{"encoder_avg_pool_shortcut": true, "text_encoder_layers": 7, "text_encoder_norm_position": "pre", "optimizer": "normuon", "nesterov": true, "batch_size": 256, "epochs": 22.1}
Rows from block 4 of the image encoder of a small contrastive image-text model, named by matrix and row number. Rows with one number belong to one channel. Each number is 200 + 30 x the weight over its row's rms, rounded and kept within 0 to 999. All counts start at 0.
After each channel's rows are labels from the 100 images, of 14848, where the channel reaches its highest value: "strongest on" is what is common among them; "peak on" is the class under the peak. Only what is clearly more common there than usual is listed. The data: cartoon faces. In brackets: how many of the 100, against the usual share in percent.
# convs1: 3x3 conv (encoder.blocks.4.convs.1.weight, 96x96x3x3, each kernel summed), inputs 48-95
# convs2: expand pointwise conv (encoder.blocks.4.convs.2.weight, 384x96x1x1, transposed), outputs 64-127

convs1.66,169,275,232,154,216,173,190,157,179,173,191,242,203,162,181,277,198,228,201,187,168,155,216,186,143,176,129,254,185,211,170,171,171,204,235,149,249,160,187,213,208,187,168,176,189,214,194,208
convs2.66,159,200,150,203,258,205,260,217,168,207,207,209,161,197,183,163,210,220,211,219,217,199,264,101,211,188,207,179,226,239,178,199,188,186,195,205,154,236,192,185,193,166,197,167,161,184,238,208,194,154,156,254,201,165,191,244,208,231,159,249,177,239,169,200
strongest on: top hat (97 vs 9.6)
peak on: hat (97 vs 2.2)

convs1.51,197,138,201,169,195,210,187,184,194,163,191,218,196,146,191,183,199,195,155,190,205,183,197,191,186,133,286,160,194,190,165,216,168,219,201,169,204,146,195,177,188,155,158,231,134,195,174,135
convs2.51,207,171,217,190,238,245,206,249,178,184,176,258,209,301,244,224,177,187,241,184,254,169,191,189,176,189,240,192,239,226,182,196,180,160,165,206,184,248,199,216,211,210,194,222,230,219,191,206,227,207,152,244,194,248,214,221,217,250,176,153,183,162,199,210
strongest on: beard (51 vs 20.6); crown (49 vs 9.9); angry (39 vs 12.5)
peak on: hat (46 vs 2.2)

convs1.50,206,197,190,165,218,230,235,187,165,204,229,183,156,213,203,187,205,170,229,227,214,112,190,165,141,192,250,181,238,188,174,142,174,167,204,215,201,230,182,196,145,192,227,193,188,222,140,179
convs2.50,219,184,238,191,215,244,194,84,211,229,184,214,213,195,205,183,244,161,259,219,217,208,209,217,124,270,149,158,213,168,230,133,160,240,219,189,199,198,225,205,229,200,184,198,251,212,125,208,203,205,261,214,212,154,197,190,203,221,208,226,233,200,181,142
strongest on: beard (52 vs 20.6); winking (38 vs 12.1); blue face (33 vs 14.2)
peak on: skin (46 vs 16.5); hair (41 vs 8.9)

convs1.82,187,175,264,166,211,152,171,165,235,171,165,187,187,167,156,148,242,137,170,189,217,171,191,204,166,207,179,178,179,207,223,195,190,192,156,203,177,140,280,190,209,158,145,195,161,220,179,210
convs2.82,214,215,254,208,218,175,164,180,231,201,168,205,180,182,215,237,190,139,217,154,174,204,197,133,198,213,258,210,213,263,201,201,186,253,187,235,195,224,213,241,158,201,187,196,215,207,109,196,195,171,164,169,215,146,176,175,195,225,233,190,192,242,199,167
strongest on: long hair (71 vs 14.5)
peak on: hair (65 vs 8.9)

convs1.74,177,236,240,223,234,219,197,184,229,189,161,158,221,196,199,153,206,239,196,177,226,166,179,204,161,186,196,250,192,179,227,172,201,201,151,224,222,178,245,209,192,151,196,177,226,241,234,199
convs2.74,222,215,260,242,265,246,201,182,207,174,182,214,185,210,142,233,186,195,217,275,195,233,236,225,185,213,228,284,235,220,204,213,211,228,172,174,223,127,207,185,209,187,223,171,244,136,211,226,192,216,224,186,171,210,176,204,223,176,199,164,204,190,211,147
strongest on: long hair (68 vs 14.5); pointed hat (39 vs 10.1)
peak on: hair (68 vs 8.9); hat (31 vs 2.2)

convs1.77,194,163,169,228,156,235,246,176,207,206,154,141,193,199,205,234,204,202,224,189,169,200,166,169,245,166,226,181,150,195,163,225,218,230,131,220,185,157,177,169,183,173,216,163,209,173,229,153
convs2.77,205,236,203,223,175,133,226,165,227,249,171,186,174,158,152,202,199,138,224,230,154,211,232,109,223,237,208,201,173,216,206,201,197,220,181,208,138,241,201,196,189,221,190,209,203,176,184,230,203,195,212,222,171,286,149,181,198,203,228,186,204,184,160,236
strongest on: long hair (90 vs 14.5); beard (77 vs 20.6)
peak on: hair (62 vs 8.9)

convs1.26,194,234,165,219,189,192,186,211,190,258,176,169,198,185,196,186,200,295,163,210,216,202,181,182,233,161,212,200,230,173,237,188,209,213,173,236,181,170,159,190,150,220,184,161,161,132,201,216
convs2.26,163,162,230,188,176,214,195,228,241,211,210,198,182,194,192,190,185,154,232,215,164,184,228,180,175,166,213,203,237,170,219,198,203,226,231,172,147,182,155,176,195,231,231,147,196,240,227,223,204,213,263,202,206,178,231,185,195,161,212,168,193,235,141,123
strongest on: sad (98 vs 13.2)
peak on: skin (100 vs 16.5)

convs1.79,211,203,215,198,190,103,246,182,149,195,162,188,215,253,201,158,206,190,183,227,204,227,269,233,191,193,177,259,221,206,143,222,232,215,177,157,222,158,167,197,164,204,173,202,185,138,201,183
convs2.79,220,171,232,213,216,228,223,256,159,262,153,250,191,238,194,221,230,191,245,216,218,199,144,175,214,208,205,226,212,242,221,228,226,216,257,209,281,222,221,206,229,248,211,224,216,229,172,213,177,184,170,228,156,223,223,231,195,219,201,211,237,202,252,168
strongest on: top hat (100 vs 9.6)
peak on: hat (100 vs 2.2)

convs1.75,198,241,195,185,214,185,209,213,177,193,200,197,183,231,202,159,182,239,147,173,236,124,219,231,140,183,234,173,177,128,229,200,168,196,270,200,194,159,232,189,194,232,210,191,147,204,164,238
convs2.75,179,221,180,254,191,222,278,153,209,197,184,204,145,128,222,202,236,161,254,170,212,190,231,200,167,154,217,178,232,259,208,218,172,193,228,167,251,196,193,202,152,200,226,182,233,179,189,239,227,211,227,200,201,163,193,170,208,229,204,184,257,234,213,191
strongest on: top hat (81 vs 9.6)
peak on: hat (81 vs 2.2)

convs1.8,214,226,177,226,220,174,243,239,189,234,159,238,184,213,163,157,208,203,211,217,97,207,260,193,173,224,213,197,228,202,133,206,175,216,234,146,177,228,216,243,184,174,241,196,214,213,192,209
convs2.8,192,179,186,166,244,216,191,212,193,210,147,226,201,165,156,249,204,213,183,171,167,160,241,203,202,184,191,211,211,206,212,186,194,129,188,171,183,200,178,227,182,189,225,209,159,236,223,192,215,177,228,187,135,228,234,192,232,233,241,209,222,198,168,194
strongest on: angry (32 vs 12.5)
peak on: skin (63 vs 16.5); hair (32 vs 8.9)

convs1.87,185,245,134,156,206,173,188,164,206,211,203,139,160,197,189,215,178,249,199,176,225,158,176,171,161,148,235,159,191,226,168,165,192,167,199,173,174,236,223,183,174,228,179,200,164,148,159,198
convs2.87,163,188,208,205,176,189,163,175,202,186,216,210,155,235,237,159,198,220,201,195,226,191,207,172,178,199,176,254,146,177,189,174,187,188,163,186,172,222,187,250,126,178,196,160,195,228,183,190,207,262,190,229,227,198,173,218,197,214,236,248,185,162,190,191
strongest on: angry (100 vs 12.5); bald (30 vs 8.5)
peak on: skin (99 vs 16.5)

convs1.73,230,159,197,211,188,178,179,219,186,277,192,139,189,224,211,162,205,200,229,179,209,205,198,184,198,241,239,185,208,182,148,214,188,231,138,200,142,224,187,232,200,209,195,208,211,195,202,150
convs2.73,217,212,184,236,219,193,214,176,234,189,192,186,237,207,191,240,208,207,208,179,138,164,264,213,216,214,206,191,205,224,208,196,210,196,259,120,238,194,171,198,155,206,204,244,215,197,240,197,194,185,240,222,202,215,192,191,179,229,147,262,213,187,75,227
strongest on: sad (100 vs 13.2); bald (30 vs 8.5)
peak on: skin (98 vs 16.5)

convs1.54,221,178,194,182,198,198,220,183,212,164,203,215,191,178,219,184,204,178,199,185,265,206,190,184,195,408,167,173,184,205,207,189,245,164,174,179,199,197,184,191,222,214,227,186,236,178,185,177
convs2.54,189,186,198,217,245,203,175,245,188,178,228,241,193,198,158,177,148,204,212,213,213,206,199,197,246,213,142,228,162,218,210,278,171,211,162,184,207,220,239,173,183,220,248,209,142,227,226,214,205,201,166,231,151,195,205,239,303,203,194,198,191,161,209,219
strongest on: glasses (100 vs 16.5)
peak on: eye (57 vs 1)

convs1.20,166,166,198,190,171,162,160,169,222,198,160,217,226,157,154,209,189,188,163,230,182,179,249,211,246,191,198,239,174,154,232,210,200,158,163,226,231,201,179,221,173,186,191,214,238,195,215,158
convs2.20,171,212,168,213,226,224,203,205,245,196,187,202,211,214,205,181,243,252,157,226,178,216,189,260,210,240,206,220,157,188,247,206,191,222,223,220,153,223,156,180,169,215,193,203,188,191,258,179,285,182,198,158,175,175,176,198,217,202,189,245,211,189,214,170
strongest on: beard (74 vs 20.6); top hat (29 vs 9.6); laughing (29 vs 12.2)
peak on: hair (57 vs 8.9)

convs1.28,186,179,211,177,174,233,190,254,196,204,202,205,159,160,193,153,199,258,149,167,229,230,211,177,212,241,188,168,197,198,206,241,180,189,177,186,178,204,200,189,199,200,225,160,225,156,213,192
convs2.28,186,185,177,237,196,187,217,193,254,212,202,195,205,199,153,154,178,177,97,203,230,277,190,225,197,202,176,221,170,226,179,196,208,184,196,169,166,199,206,187,179,221,186,206,215,201,209,220,201,221,259,215,228,175,182,246,223,186,227,165,186,210,190,141
strongest on: sad (96 vs 13.2)
peak on: skin (98 vs 16.5)

convs1.90,212,123,180,197,258,211,229,219,222,157,221,225,151,206,206,182,219,114,195,206,171,152,185,184,169,122,194,165,214,216,187,210,222,194,203,213,194,244,217,181,228,204,185,192,213,142,233,134
convs2.90,218,161,213,176,189,240,163,169,177,241,202,214,196,200,216,222,223,182,223,194,258,155,187,209,182,194,175,190,216,178,170,222,195,178,247,240,220,177,183,185,169,213,235,179,231,170,191,121,142,252,222,200,184,187,204,190,124,190,207,220,189,217,243,240
strongest on: glasses (72 vs 16.5); short hair (33 vs 14.5)
peak on: eye (45 vs 1); hair (29 vs 8.9)

convs1.36,222,178,233,177,175,254,199,228,199,171,196,156,208,222,212,214,229,164,179,152,216,211,190,199,234,218,209,216,208,228,192,200,186,163,147,201,167,189,245,209,200,177,234,162,164,254,173,202
convs2.36,193,197,213,209,224,193,239,203,225,178,192,219,221,208,161,225,211,171,246,207,184,167,200,214,212,210,190,195,188,211,209,209,173,237,221,246,260,274,196,172,227,198,258,219,191,194,102,196,204,209,171,193,198,104,183,218,200,247,196,211,197,115,186,277
strongest on: sad (51 vs 13.2); glasses (49 vs 16.5)
peak on: skin (75 vs 16.5)

convs1.63,171,163,213,175,180,181,202,194,204,124,183,178,170,150,217,161,154,167,231,210,158,176,156,187,207,158,195,245,165,143,238,205,220,161,194,192,183,156,176,173,183,156,167,217,188,185,254,168
convs2.63,249,197,177,119,207,208,219,217,198,176,189,174,228,209,204,188,198,221,176,160,283,160,182,231,216,174,191,207,194,194,214,201,187,133,192,166,197,200,196,231,211,198,194,192,166,234,203,149,137,207,182,231,189,181,216,181,191,202,245,224,165,190,199,199
strongest on: angry (30 vs 12.5)
peak on: skin (40 vs 16.5); hair (30 vs 8.9)

convs1.89,184,183,179,170,165,195,207,169,184,176,184,142,260,162,169,224,208,209,191,141,192,189,231,206,150,237,194,223,220,192,192,173,189,183,142,165,195,189,172,176,155,153,205,171,211,189,184,198
convs2.89,193,197,183,94,150,206,180,212,238,183,190,226,190,201,158,229,214,197,226,207,205,223,197,230,230,207,191,199,199,215,153,232,225,174,200,161,159,178,218,189,192,221,189,182,192,175,200,189,241,204,207,155,174,221,235,192,206,199,203,142,248,211,235,234
strongest on: beard (96 vs 20.6); red hair (29 vs 6)
peak on: hair (51 vs 8.9)